config = dict(
    image_size=32,
    rotation_deg=10,
    num_classes=12,
    mlp_ratio=3,
    head_dim=48,
    patch_size=[2, 2],
    weight_decay=0.0,
)
Rows from block 3 of a small image classifier, named by matrix and row number. Rows with one number belong to one neuron. Each number is 200 + 30 x the weight over its row's rms, rounded and kept within 0 to 999. All counts start at 0.
After each neuron's rows are labels from the 100 images, of 14976, where the neuron reaches its largest size: "place" is the part of the image that holds the peak. Only what is clearly more common there than usual is listed. The data: gratings and oriented noise at many angles and scales. In brackets: how many of the 100.
# gate: MLP gate (model.blocks.3.mlp.gate.weight, 576x192), inputs 0-191
# fc1: MLP up (model.blocks.3.mlp.fc1.weight, 576x192), inputs 0-191
# fc2: MLP down (model.blocks.3.mlp.fc2.weight, 192x576, transposed), outputs 0-191

gate.310,151,254,223,226,146,176,229,216,192,188,184,188,146,202,141,204,195,158,200,185,198,202,191,157,265,259,209,153,181,136,211,242,202,200,179,146,216,245,157,195,157,233,155,171,191,191,183,220,160,199,185,210,254,187,176,196,194,174,206,226,232,185,174,202,186,214,148,201,178,221,249,248,211,218,147,180,237,130,208,215,183,187,226,205,166,219,236,204,248,219,177,184,170,180,191,209,242,174,205,224,184,215,242,168,223,152,201,264,244,221,204,200,182,142,208,186,256,214,199,167,242,161,180,214,189,144,242,197,246,224,173,200,246,192,183,211,194,219,183,164,188,215,179,192,162,201,148,182,187,214,157,154,225,220,245,211,168,214,158,177,199,190,175,236,228,209,177,247,221,226,199,237,227,158,183,246,208,192,223,195,231,229,231,232,182,249,135,171,190,212,231,208
fc1.310,183,224,209,227,170,209,243,168,191,198,225,164,175,215,193,231,250,177,203,144,187,222,230,171,211,164,183,225,141,205,220,213,212,198,175,215,152,209,153,172,150,202,193,144,248,235,185,217,199,242,217,222,179,251,231,197,230,188,211,229,169,195,177,193,177,193,198,225,163,256,240,244,180,172,234,263,170,185,180,200,191,141,202,178,253,182,217,192,216,204,198,229,180,208,236,172,204,228,197,221,167,179,184,233,192,220,183,229,130,136,226,244,236,139,218,218,221,201,193,171,212,203,248,200,242,236,176,253,164,168,180,197,177,231,154,177,155,223,205,264,228,213,193,183,223,193,184,197,204,212,143,187,253,259,218,172,179,181,184,249,167,218,227,198,139,220,226,218,205,221,247,228,120,201,177,243,222,233,203,198,173,143,226,210,210,177,166,219,186,178,167,236
fc2.310,182,195,177,188,251,200,196,208,210,246,192,219,177,220,263,215,206,245,191,160,185,156,182,195,206,233,166,246,147,206,213,195,165,195,269,206,156,207,220,221,244,200,219,230,179,171,168,195,204,152,197,227,164,203,170,230,203,234,234,210,245,181,158,198,238,190,221,239,212,182,161,217,189,192,248,200,173,187,263,151,170,201,227,173,243,188,193,169,188,146,166,206,257,233,200,159,165,189,193,188,124,143,141,143,199,211,172,222,237,178,209,198,173,223,229,234,190,218,203,248,184,232,210,238,189,176,186,182,203,187,209,195,182,199,177,179,186,209,221,228,214,221,197,198,212,213,173,242,136,217,218,213,181,226,158,143,188,167,202,191,212,229,193,182,256,252,111,195,221,210,173,239,160,222,202,283,201,226,157,188,141,196,191,175,163,187,207,215,237,213,198,148
place: bottom centre (25)

gate.296,241,190,168,247,202,229,239,174,224,214,188,197,173,245,222,180,170,195,200,241,219,230,208,223,243,151,203,239,168,188,227,244,202,153,234,198,193,193,231,193,208,226,196,213,152,237,182,240,256,218,229,162,209,209,232,198,211,196,251,212,228,218,203,181,209,179,160,162,204,213,186,177,179,209,253,181,227,211,170,185,175,254,222,210,208,160,229,220,152,175,205,198,167,131,256,232,186,200,180,192,197,266,123,165,249,140,164,199,268,185,240,150,171,253,188,236,185,208,218,233,178,215,217,199,191,205,248,174,190,198,177,231,220,237,241,219,176,167,235,158,195,227,270,229,179,186,151,210,212,193,249,185,206,195,152,139,165,220,219,137,184,236,172,182,183,249,228,211,206,217,213,221,202,228,213,244,235,161,232,235,211,226,213,231,200,196,222,194,196,240,183,213
fc1.296,206,179,236,207,216,232,179,223,204,220,224,190,152,250,145,211,189,171,207,222,219,220,213,223,219,214,203,211,131,223,226,241,245,253,232,165,220,231,176,160,211,209,208,250,201,237,208,186,165,218,199,191,222,184,164,177,144,189,194,150,214,207,234,206,255,210,225,195,136,143,196,183,221,225,175,181,206,126,234,205,252,217,205,207,212,159,191,248,260,176,199,227,182,194,191,160,244,207,184,222,168,200,181,189,168,197,264,223,183,206,186,205,256,181,206,149,166,180,181,205,219,179,167,166,204,216,227,201,183,214,258,148,204,194,149,227,217,192,176,198,196,144,276,136,206,196,191,172,228,230,206,162,219,179,240,218,211,208,173,205,172,159,194,196,255,221,201,232,219,202,210,230,257,195,219,216,182,191,189,137,174,167,201,207,186,199,158,257,232,178,109,201
fc2.296,246,231,180,147,168,181,230,196,134,175,235,212,203,230,205,148,185,205,227,208,189,111,200,222,189,224,209,229,217,150,214,244,205,174,201,171,225,196,207,205,224,191,231,199,167,222,160,241,280,205,206,249,215,195,183,174,191,266,235,209,200,223,215,165,174,168,268,188,238,185,166,185,150,178,181,260,205,192,184,169,218,255,180,231,221,203,174,271,186,201,193,221,199,205,235,209,217,191,152,236,140,215,204,211,160,204,184,168,202,177,153,149,218,198,236,164,154,194,198,170,160,221,275,183,185,212,268,185,188,207,184,242,222,208,200,165,179,197,270,161,173,172,232,184,149,206,158,199,180,196,241,157,212,205,175,169,229,201,209,169,154,201,217,227,174,232,219,228,172,194,204,174,199,160,220,156,236,186,210,228,199,236,185,228,183,213,211,239,209,215,205,167
place: bottom left (35)

gate.161,201,192,209,184,230,164,183,152,141,151,174,212,168,213,195,201,182,220,218,207,202,172,249,211,211,225,172,216,217,203,221,198,206,217,239,198,232,188,185,159,205,224,262,197,176,220,227,187,221,214,224,240,169,229,168,201,225,259,230,146,198,165,151,242,187,209,242,165,217,210,293,197,166,214,242,228,226,182,210,232,198,196,233,189,158,175,186,240,212,195,217,204,216,221,279,171,208,249,226,186,200,268,206,239,221,206,183,193,235,222,187,175,198,132,126,169,243,206,205,214,253,193,162,204,164,246,209,215,207,210,176,174,170,147,199,202,183,176,196,306,229,205,157,172,156,192,230,206,188,220,174,215,231,224,218,269,192,221,228,150,203,222,179,200,194,195,159,228,230,207,168,231,178,189,220,190,136,258,181,210,190,193,234,244,177,210,191,177,216,215,184,202
fc1.161,194,206,193,173,198,158,230,114,218,203,138,182,196,160,153,164,199,173,199,206,150,194,252,209,192,224,212,271,205,256,228,222,186,169,179,252,178,211,179,177,187,192,111,183,166,227,149,194,164,243,211,225,222,206,193,165,140,218,197,160,199,227,206,163,219,256,223,205,233,200,192,203,210,173,219,223,204,209,265,160,222,220,180,163,188,246,183,219,239,227,205,174,205,174,214,203,174,223,201,164,191,179,221,154,219,235,255,277,202,242,197,197,189,209,220,186,152,179,199,230,165,222,222,198,181,174,211,167,196,235,209,237,205,205,171,256,191,216,180,136,207,230,199,250,183,152,195,234,195,205,189,197,164,207,198,206,226,127,212,189,166,168,151,187,151,233,213,189,200,190,212,247,220,193,241,165,222,179,199,179,202,188,193,230,157,232,177,191,236,128,215,229
fc2.161,189,154,182,188,207,222,187,249,177,226,165,207,162,208,224,224,199,167,161,219,242,223,181,208,211,210,179,185,232,188,251,248,177,227,186,170,197,249,171,177,155,173,181,199,199,248,209,190,186,266,223,176,235,165,252,242,207,219,204,226,252,152,174,176,240,118,228,211,156,184,190,198,215,171,240,242,217,146,169,206,162,230,192,222,189,236,222,252,160,174,184,186,217,186,208,230,221,184,204,191,131,192,183,172,196,209,223,199,221,189,209,241,193,218,202,198,147,198,233,193,211,230,158,193,221,151,197,166,178,174,187,244,191,134,171,208,269,224,174,247,222,185,248,185,135,213,200,194,201,258,230,231,177,189,197,194,203,228,205,161,229,186,206,181,219,189,178,164,252,222,157,187,126,197,260,218,157,213,154,179,210,180,196,187,230,170,239,171,249,216,173,234
place: top left (32)

gate.476,238,172,177,212,170,184,226,196,175,210,201,151,222,159,226,219,167,198,202,238,197,188,166,200,183,193,190,217,271,187,203,196,204,113,203,263,248,211,158,216,209,192,201,168,208,187,202,200,189,178,245,168,199,177,168,173,242,207,204,197,239,204,260,172,178,227,218,210,175,229,218,240,192,261,180,227,256,212,215,182,230,191,198,210,212,147,219,192,175,181,172,238,273,213,224,180,212,186,202,176,243,245,200,185,236,215,189,174,179,236,229,146,178,207,183,226,222,236,129,203,236,123,262,251,142,180,206,142,216,244,158,280,230,211,211,162,207,225,192,193,181,182,246,189,194,203,209,214,181,197,210,209,154,215,191,166,217,217,218,196,190,190,193,200,272,191,205,144,190,157,186,190,160,195,140,221,240,177,176,275,175,184,225,193,230,211,180,188,220,213,212,221
fc1.476,190,207,185,228,190,205,215,231,214,207,218,218,221,267,208,203,245,207,244,194,159,214,190,162,227,204,171,226,153,185,175,235,186,256,198,182,181,174,258,191,215,260,127,176,185,127,181,222,161,185,174,197,185,213,250,171,210,206,195,259,208,183,198,281,243,215,208,195,253,183,201,173,198,227,219,239,197,138,234,201,197,149,172,144,155,200,214,200,243,181,192,216,177,195,211,221,214,196,219,161,200,139,222,188,163,237,270,209,248,216,208,168,168,191,259,153,224,208,169,181,180,217,194,170,188,206,243,230,165,182,210,227,241,227,203,209,182,198,255,153,165,156,181,208,243,230,202,222,194,185,236,206,193,208,216,172,207,217,203,165,193,209,196,193,185,174,191,174,188,214,180,183,243,179,187,130,204,191,174,95,204,207,211,201,167,181,257,210,195,177,145,195
fc2.476,130,200,192,131,153,161,194,187,240,166,165,181,222,175,151,246,190,224,217,197,176,185,199,87,196,222,265,139,237,225,143,169,181,230,197,213,202,185,170,206,178,186,108,192,197,169,185,182,220,171,206,229,229,184,212,180,210,218,200,171,180,201,114,219,191,250,198,185,246,209,168,188,187,193,238,184,215,156,142,196,249,224,226,190,183,155,203,179,229,149,217,244,165,200,219,223,261,141,231,171,225,205,229,204,184,167,219,214,166,182,139,215,182,197,193,204,216,220,217,242,192,203,219,172,237,176,225,206,197,205,228,135,189,152,192,204,189,204,237,174,241,177,214,221,203,219,204,200,189,207,202,193,165,206,156,244,254,208,210,219,199,220,178,159,174,226,128,217,202,186,187,202,217,171,190,205,234,193,218,183,223,213,218,176,215,194,210,248,203,217,198,237
place: bottom right (33)

gate.3,160,213,176,208,267,166,158,193,203,228,239,201,208,182,208,192,193,189,203,216,177,213,234,180,150,249,253,162,184,148,202,206,207,228,212,208,251,206,228,164,192,177,216,174,186,204,167,182,250,183,219,178,187,167,256,205,139,222,236,208,150,221,182,203,179,131,192,160,209,227,218,212,179,232,151,208,209,254,162,225,197,209,200,146,151,162,260,175,203,164,235,245,210,241,189,114,131,231,168,177,187,206,238,210,199,131,161,213,174,204,155,214,191,232,231,214,186,169,213,215,234,184,163,201,179,226,199,158,207,254,259,166,197,232,220,141,178,199,238,228,179,206,189,198,199,184,210,202,202,213,213,190,204,237,179,210,225,210,223,200,208,152,151,146,215,216,209,177,228,209,201,166,178,219,226,221,189,257,271,213,203,209,147,209,221,217,202,214,174,140,210,204
fc1.3,178,182,203,234,199,203,202,163,173,230,170,188,204,214,215,196,172,183,143,176,177,226,243,175,197,245,200,127,200,175,167,184,223,188,233,234,235,242,170,182,158,202,240,163,191,171,192,189,182,173,263,185,153,212,222,180,196,217,252,194,231,246,184,205,227,229,231,195,167,192,223,126,135,167,206,219,257,246,190,199,209,218,220,222,258,150,219,225,205,209,176,179,180,234,233,203,170,231,164,240,132,229,156,202,184,236,189,194,210,160,182,198,153,214,225,228,214,178,183,157,229,211,186,206,213,236,197,193,221,218,163,212,218,238,192,238,188,179,213,151,118,244,224,208,255,174,251,187,193,144,187,237,189,194,186,179,144,182,199,223,191,167,214,202,245,198,173,193,179,195,212,210,185,223,129,192,215,220,163,220,171,220,274,205,228,181,225,210,137,159,183,173
fc2.3,162,217,201,202,225,155,162,229,195,245,209,169,204,159,172,194,164,200,239,238,188,191,238,183,231,243,213,261,192,224,190,211,191,194,236,185,179,228,211,176,143,197,228,210,181,180,182,154,258,236,208,154,167,195,211,265,198,195,226,193,195,228,197,256,168,163,219,237,232,199,229,206,191,202,188,238,153,246,181,229,222,120,202,183,230,170,217,198,202,218,204,229,199,208,205,159,174,217,189,212,131,202,230,217,179,182,123,212,224,152,211,183,192,247,267,131,242,171,201,190,196,202,245,154,142,225,182,238,206,200,195,172,192,214,211,168,207,205,200,203,178,193,185,222,235,186,211,151,171,203,186,207,294,228,194,216,230,231,254,189,213,163,233,217,193,188,216,205,203,208,192,179,226,163,202,231,231,182,253,158,152,241,220,186,146,223,176,195,153,134,187,216
place: bottom left (34)

gate.36,155,219,187,198,212,241,189,184,215,183,244,222,165,210,219,213,216,189,221,150,216,175,220,169,216,170,182,200,225,148,245,180,211,197,205,168,215,159,219,163,197,138,167,179,226,187,205,211,219,178,262,185,209,194,182,224,183,206,236,226,180,216,216,174,228,220,225,212,217,222,174,204,185,175,173,164,230,214,215,221,193,183,224,238,220,191,148,259,122,169,180,224,216,201,133,186,252,202,215,214,163,272,181,172,252,194,238,239,175,197,219,127,252,276,195,199,208,187,170,272,201,175,226,157,291,194,247,229,207,207,177,221,155,198,267,195,204,196,204,218,241,170,224,190,217,221,175,241,207,189,225,171,208,145,189,210,178,225,199,195,219,215,184,199,246,203,212,180,184,193,227,165,139,220,211,243,241,215,201,215,205,230,202,238,169,194,132,212,217,193,254,239
fc1.36,158,190,217,169,215,170,244,235,169,210,200,188,222,231,216,214,257,241,160,168,183,154,198,159,231,208,218,193,158,172,266,200,186,192,208,175,184,199,232,227,151,186,176,181,196,193,202,215,176,223,211,179,229,157,191,171,206,238,227,262,184,166,191,181,223,239,218,258,173,222,212,202,183,199,211,208,190,215,245,226,195,215,240,217,162,143,218,252,191,208,202,205,164,207,155,146,228,211,206,223,195,200,168,198,198,241,249,240,178,187,184,129,217,245,202,160,181,116,206,232,213,126,227,196,223,159,168,163,190,207,176,209,153,159,187,189,246,188,199,203,242,161,196,172,183,272,208,216,198,171,188,158,227,217,176,196,192,266,217,181,187,174,225,217,224,230,216,165,227,158,202,185,159,258,192,207,122,214,185,194,259,175,194,236,219,217,228,250,241,170,208,225
fc2.36,146,225,205,197,241,212,181,208,225,208,240,134,139,251,165,164,190,173,224,153,140,175,220,204,202,191,224,250,189,192,217,214,236,216,257,209,184,223,202,225,185,195,188,191,266,168,263,199,185,231,192,233,193,221,202,159,206,262,204,208,194,179,217,180,144,209,160,249,146,177,208,238,190,219,201,193,167,189,187,253,226,217,186,175,177,172,205,209,180,197,186,223,130,221,181,207,241,144,256,188,184,272,174,179,153,211,203,199,153,209,183,130,215,207,221,220,229,146,185,145,218,159,184,200,194,187,261,225,235,238,215,154,184,227,190,184,152,211,192,220,228,132,209,166,218,213,199,213,176,187,195,212,196,154,201,209,241,168,199,214,224,207,210,249,187,224,212,196,191,193,179,195,205,204,201,127,221,168,208,231,224,176,242,191,238,228,138,234,233,214,207,228
place: bottom left (37)

gate.561,199,231,237,198,203,208,210,202,221,193,251,206,236,188,230,158,214,147,193,201,242,190,260,241,168,235,200,204,185,196,191,223,211,217,183,218,226,225,248,197,227,166,205,199,215,213,147,274,228,198,209,238,164,192,256,205,156,183,183,184,212,214,239,162,234,230,190,165,187,201,252,173,218,202,217,185,217,171,186,169,207,155,202,178,189,227,232,189,247,168,219,228,173,184,235,186,206,150,192,215,244,190,169,173,179,226,198,202,209,222,157,220,211,121,224,173,233,198,181,225,202,158,211,160,243,158,165,193,173,249,205,185,213,174,232,262,225,203,175,211,217,236,222,196,231,149,201,252,140,148,166,242,219,237,170,220,260,222,208,161,162,140,204,191,216,194,277,199,185,240,171,241,251,240,236,174,210,170,180,210,200,207,233,215,192,243,232,161,219,258,199,246
fc1.561,179,184,236,196,208,223,174,200,202,170,194,194,203,207,185,243,179,242,156,200,199,173,171,180,175,219,213,218,240,195,239,210,177,200,205,187,171,196,221,186,145,211,253,201,217,207,222,175,177,224,200,192,262,206,242,194,216,156,235,192,144,194,141,194,172,225,170,202,220,268,252,219,180,194,206,232,222,210,211,223,235,199,208,231,210,189,226,219,221,160,260,211,144,196,126,198,155,197,207,177,196,180,214,177,219,190,182,233,195,201,199,208,271,217,178,170,190,217,183,219,231,210,203,232,229,200,233,198,240,239,263,165,195,239,221,158,307,239,184,214,218,220,233,227,275,177,170,176,181,164,242,209,253,166,181,213,147,147,166,220,189,268,194,208,227,174,202,211,171,214,223,184,181,235,216,205,210,239,148,193,147,223,224,202,246,197,157,249,160,144,188,198
fc2.561,183,234,215,193,195,232,191,190,180,249,141,195,229,234,187,189,256,166,246,204,191,173,251,207,194,236,187,192,184,137,212,147,225,168,151,209,154,216,229,187,216,175,231,156,150,178,218,208,169,165,186,179,223,263,169,201,254,228,202,205,198,215,194,203,169,212,194,171,234,237,191,193,280,246,182,201,192,185,223,223,235,197,193,208,231,167,233,174,198,208,185,194,197,203,188,251,282,189,193,147,170,271,183,211,249,146,212,204,225,209,162,212,247,190,179,197,197,212,214,189,213,135,209,137,186,230,194,214,139,192,189,225,219,201,212,192,194,163,139,234,231,250,213,201,170,171,191,217,241,234,199,186,139,255,209,162,231,204,158,205,153,199,230,167,215,163,186,217,205,172,195,246,141,210,175,227,201,212,166,179,207,173,182,225,197,261,205,215,165,171,226,214
place: middle left (30)

gate.100,259,172,163,157,169,194,164,114,245,181,211,209,205,225,171,198,258,218,173,199,194,114,239,190,211,212,229,225,178,183,175,249,211,221,241,233,182,224,226,214,199,159,213,140,224,202,192,161,205,236,215,242,264,164,183,178,248,232,216,225,190,223,179,173,196,169,193,183,194,214,232,209,246,199,229,219,225,179,234,231,207,198,164,240,182,184,212,183,192,160,203,184,233,207,190,206,202,170,183,162,187,161,223,231,177,217,232,219,188,249,259,203,233,211,157,190,187,183,205,219,190,167,161,201,207,208,182,198,237,170,204,174,160,241,205,234,212,158,193,187,229,211,257,157,180,251,214,210,224,193,198,184,177,255,242,142,149,207,236,202,198,196,155,143,181,230,180,125,167,244,203,193,172,193,213,162,254,182,215,210,265,209,271,241,205,167,203,176,183,197,214,201
fc1.100,180,183,213,245,202,131,201,120,234,204,191,236,181,191,183,195,225,236,244,196,238,175,183,147,173,153,202,161,249,215,234,198,204,184,204,188,218,262,206,192,198,198,150,180,251,252,218,189,143,180,229,259,188,239,193,211,171,218,187,183,217,176,251,186,186,199,177,246,255,220,193,177,237,185,173,232,197,259,225,200,137,222,196,167,216,213,193,164,187,164,191,173,173,196,223,204,211,199,195,243,212,158,178,175,210,222,106,252,200,175,242,200,164,162,184,247,257,218,227,249,219,201,192,223,195,239,174,182,184,162,165,218,185,225,229,249,210,183,207,164,186,215,215,181,240,214,219,198,210,215,196,240,199,214,234,176,209,181,152,223,138,227,154,175,222,207,211,151,221,147,226,206,182,186,253,192,207,183,232,167,191,210,210,172,235,235,141,206,194,228,159,186
fc2.100,233,181,152,224,216,220,154,174,192,207,211,181,222,151,191,209,232,190,210,190,155,164,203,192,174,141,264,168,223,190,162,236,233,248,197,223,199,209,207,227,221,236,178,209,200,210,180,214,184,239,214,201,204,211,192,172,241,274,217,225,184,201,129,159,234,149,227,202,221,211,185,230,310,135,185,234,207,219,211,168,231,202,165,249,236,210,261,197,189,205,240,203,189,156,179,184,187,173,205,177,188,200,236,200,194,200,186,199,219,202,248,166,203,132,220,173,226,220,224,235,221,193,147,199,214,195,153,206,188,187,253,209,178,204,229,217,174,156,248,196,235,222,253,189,176,212,226,195,254,231,208,196,155,221,213,194,153,197,158,174,184,198,152,141,152,194,264,185,146,228,216,204,160,210,209,155,221,203,175,192,207,196,223,188,214,198,224,262,192,193,257,197
place: top left (39)

gate.547,168,215,201,208,223,237,244,164,252,213,208,184,233,204,164,206,241,176,195,182,200,179,211,219,186,170,259,216,184,233,182,188,184,204,249,188,178,197,214,224,166,207,154,231,224,191,185,204,222,202,194,271,240,188,179,196,255,188,208,226,144,211,202,194,186,181,234,223,241,122,209,232,204,169,201,155,194,142,207,217,233,150,183,230,273,187,256,163,220,200,200,234,100,206,195,206,194,216,207,198,170,227,281,255,205,224,193,207,215,137,218,195,167,211,196,175,183,190,220,228,190,237,205,231,185,196,219,209,160,202,164,198,211,207,196,208,227,169,150,183,181,267,179,159,247,221,229,166,225,138,183,171,183,245,184,255,204,252,183,179,222,211,193,180,219,202,186,151,140,160,227,198,213,179,199,215,154,160,161,215,176,198,197,169,193,215,253,157,193,194,189,243
fc1.547,211,128,233,184,238,225,211,148,181,218,216,244,200,148,188,195,193,198,205,250,160,210,201,172,200,210,196,189,157,221,193,220,189,213,250,280,168,201,182,183,206,266,180,216,149,171,182,185,159,232,193,266,226,228,213,162,180,189,166,214,194,253,183,157,201,198,220,190,203,221,203,252,211,234,162,167,201,179,205,191,176,197,196,245,135,228,221,173,224,232,173,205,211,177,227,195,161,199,161,210,206,176,166,111,217,185,248,203,186,197,174,181,191,217,219,165,187,172,176,172,235,267,222,151,226,198,275,184,179,240,226,188,177,162,253,231,241,214,189,205,221,212,146,211,243,192,191,208,214,208,195,246,221,226,176,194,185,175,169,202,181,201,238,204,224,176,195,216,194,274,199,201,189,174,193,236,199,163,257,206,224,137,170,250,251,186,188,238,208,213,256,184
fc2.547,191,228,152,198,212,216,247,155,156,158,237,187,165,195,201,219,197,201,205,229,160,184,205,185,209,164,223,238,194,220,183,228,171,198,271,225,212,236,159,257,182,247,166,243,210,200,181,170,199,221,181,238,232,189,221,231,208,174,211,171,167,198,209,156,223,241,227,201,222,176,179,205,178,217,203,151,143,226,189,204,143,167,194,186,257,208,238,124,200,149,163,198,187,193,198,217,196,226,233,201,198,214,255,144,208,182,239,173,186,186,225,163,225,202,193,211,185,202,203,191,162,203,221,206,196,195,242,170,116,174,189,208,216,199,214,229,229,127,239,200,181,221,172,229,251,195,222,219,246,155,192,162,240,224,198,207,173,234,235,162,173,220,180,209,258,250,152,207,147,191,183,127,174,173,198,154,222,256,224,248,207,200,219,193,177,178,262,222,211,204,229,193
place: bottom centre (29)

gate.251,203,209,176,203,249,257,150,184,189,246,162,187,213,189,251,240,223,157,192,182,204,234,178,197,205,198,208,186,162,186,217,224,237,193,169,187,223,212,221,231,197,214,167,206,227,253,245,199,220,211,208,239,136,182,189,190,249,145,211,196,185,222,196,200,203,200,184,174,183,198,184,204,207,190,203,212,191,147,234,173,213,246,180,141,211,192,177,193,207,116,194,190,193,154,302,229,256,190,156,204,251,187,201,150,116,141,190,172,155,161,196,182,207,152,251,194,153,232,210,225,255,216,205,212,203,174,230,189,168,264,197,148,203,187,181,205,152,206,210,213,198,208,176,114,184,233,251,166,237,223,200,222,227,212,156,185,199,184,202,190,223,218,205,160,167,189,192,207,176,280,181,207,159,231,179,219,208,183,176,202,195,210,190,200,179,200,157,175,208,193,225,203
fc1.251,212,197,227,178,195,139,254,184,190,159,203,189,143,242,149,185,186,222,157,227,165,210,163,169,191,254,188,194,224,169,248,172,186,154,242,204,170,186,209,207,226,181,179,186,252,186,165,137,148,193,226,182,226,216,217,174,158,260,194,185,199,243,240,195,194,209,197,181,242,228,234,198,230,246,179,245,190,245,202,188,175,168,147,212,214,227,226,202,214,259,210,278,201,192,216,207,158,200,191,191,187,239,247,192,253,227,144,195,192,237,168,183,203,229,173,145,208,206,188,258,223,217,195,158,228,236,228,234,206,152,209,223,202,218,196,176,249,189,178,134,227,205,210,238,203,199,156,218,172,178,212,179,183,219,218,173,185,228,222,150,155,188,142,215,205,218,168,245,217,187,218,224,175,187,164,208,200,185,137,195,157,170,236,229,176,268,214,218,216,196,185,215
fc2.251,189,188,280,265,121,242,206,245,192,185,215,184,179,161,225,205,157,184,159,161,211,181,174,169,192,206,203,188,247,158,235,176,205,202,205,164,239,164,209,181,208,176,205,230,193,143,215,200,164,168,217,196,156,194,223,198,206,186,166,194,194,165,198,189,204,199,181,214,208,210,176,263,192,204,138,166,216,255,241,236,222,189,227,213,174,242,202,231,179,258,229,221,226,179,137,198,175,168,136,194,184,230,181,202,255,241,265,203,190,201,156,218,142,237,216,181,221,219,202,249,263,242,188,211,247,166,186,243,220,168,222,266,180,234,179,195,242,194,193,178,182,189,216,216,169,203,196,222,189,200,188,187,211,226,182,168,193,134,186,213,170,171,141,217,214,204,238,209,203,151,196,155,228,186,214,210,218,153,195,183,173,244,205,201,201,219,158,203,171,192,249,148
place: bottom left (45)

gate.530,228,248,163,169,217,236,255,182,175,209,249,220,193,186,212,202,233,205,217,186,218,229,204,202,238,221,160,239,231,185,242,175,212,164,196,159,203,208,224,197,179,243,243,205,184,220,222,197,233,232,196,200,173,202,194,157,184,146,213,217,146,213,216,163,199,183,221,177,262,203,268,159,176,193,209,259,207,204,213,208,207,205,254,219,196,210,146,245,173,194,198,140,148,220,133,195,181,245,182,197,174,225,172,155,215,169,198,254,229,164,192,249,218,244,225,183,214,131,203,160,135,184,217,236,208,207,194,242,169,209,157,256,188,202,185,163,199,196,221,167,162,165,189,176,183,255,250,214,210,171,186,209,197,183,275,182,192,200,190,194,184,201,226,231,180,206,167,217,184,181,174,157,190,151,288,196,155,194,219,185,218,218,229,270,183,200,180,178,200,229,225,182
fc1.530,170,189,175,235,176,187,205,228,196,160,160,170,157,206,150,162,190,173,178,154,162,272,231,163,234,132,238,240,224,193,148,171,147,214,226,185,202,190,188,209,211,237,174,244,176,190,236,156,175,221,229,220,220,212,208,187,191,194,232,207,220,212,177,156,204,220,207,251,182,203,215,175,199,217,236,186,177,178,177,228,196,230,230,237,208,180,187,181,200,196,211,218,213,199,230,194,215,186,205,224,152,166,194,265,192,210,246,180,178,177,170,212,209,244,175,169,161,219,214,201,158,203,228,232,232,157,168,139,204,225,178,154,208,174,152,188,190,252,170,253,218,190,203,129,244,214,238,161,159,221,229,224,201,230,236,213,198,246,212,243,244,155,241,181,241,227,187,278,245,251,244,174,207,194,179,141,206,221,229,222,167,209,230,193,174,197,174,204,157,165,176,182
fc2.530,224,179,199,189,159,251,238,157,190,203,203,187,175,194,201,191,162,173,181,224,156,258,237,169,223,149,177,190,191,212,271,180,215,211,191,171,188,179,125,195,185,239,200,185,221,231,171,194,195,222,214,229,185,201,213,142,139,149,218,239,173,205,215,182,138,214,160,214,194,176,230,182,211,175,161,215,183,220,221,195,167,134,234,200,216,213,157,222,214,217,235,193,190,166,178,161,151,284,219,195,203,238,167,194,247,234,186,210,165,182,220,260,187,242,183,180,221,165,239,194,183,211,257,231,237,190,213,210,179,170,247,243,167,194,203,153,252,178,158,145,157,174,194,250,269,223,222,158,179,193,144,205,199,185,221,221,163,168,231,192,158,219,191,199,193,199,206,179,181,172,164,229,204,206,259,209,161,186,172,183,250,191,182,177,232,237,192,198,219,209,187,180
place: bottom left (39); middle left (27)

gate.108,155,236,194,180,164,239,254,200,192,280,239,215,205,168,246,217,192,203,177,209,196,192,182,197,208,210,257,215,229,228,225,175,208,241,143,252,158,168,197,185,160,218,219,212,236,176,235,197,151,227,181,193,190,218,200,178,183,193,216,208,259,161,193,208,186,230,254,270,213,187,193,242,181,206,185,181,187,181,240,222,217,170,185,139,191,156,222,174,161,206,207,199,206,185,194,179,233,233,234,240,158,153,227,200,208,215,212,184,192,204,247,175,195,159,169,156,228,244,156,200,205,167,232,258,216,233,209,224,181,196,191,222,207,236,212,220,195,182,257,248,221,199,178,206,237,253,226,159,202,183,153,206,171,225,241,237,92,225,189,242,191,187,221,231,170,215,212,160,164,188,170,222,179,196,216,213,226,247,175,224,132,215,209,181,142,203,217,215,176,153,201,220
fc1.108,191,208,238,137,228,157,203,196,170,200,246,231,147,169,149,163,173,209,203,173,201,224,198,177,198,146,156,195,268,186,200,223,194,221,150,219,207,214,217,202,193,189,225,215,198,196,217,159,198,228,144,210,187,158,174,184,246,202,233,172,219,179,195,185,214,200,209,203,207,146,192,187,223,256,256,199,223,170,225,209,229,189,216,180,241,225,192,192,193,153,134,243,241,161,176,220,223,195,161,228,233,211,216,174,175,223,207,215,225,263,191,220,181,259,193,183,206,164,207,175,174,238,241,217,227,154,255,176,214,198,248,164,216,143,182,218,212,222,211,196,291,192,262,232,246,200,176,160,211,131,157,176,200,177,202,225,208,176,216,199,176,182,213,236,169,193,254,179,171,200,197,201,181,231,231,238,202,196,246,182,224,177,243,188,215,201,176,130,191,222,131,196
fc2.108,246,186,170,203,187,243,192,197,221,138,159,189,168,235,181,228,212,202,200,173,219,155,187,189,254,170,219,152,175,185,220,203,209,191,244,211,241,201,205,192,239,215,227,195,162,254,188,219,204,213,170,224,209,220,195,248,167,205,157,166,212,219,254,210,242,201,195,131,195,235,144,242,186,207,209,220,154,170,211,140,208,209,185,233,188,215,207,202,217,200,261,171,213,231,214,224,167,178,205,185,198,220,176,191,269,194,156,210,179,156,208,255,177,180,196,211,164,173,230,195,202,186,221,177,151,190,216,219,165,204,236,235,166,155,192,228,197,221,202,191,86,231,207,198,149,185,190,196,238,140,230,218,199,184,243,178,219,182,210,208,199,200,202,157,239,180,193,270,161,201,204,147,204,172,181,221,179,187,236,119,224,227,232,200,178,220,187,155,229,172,258,153
place: top left (54)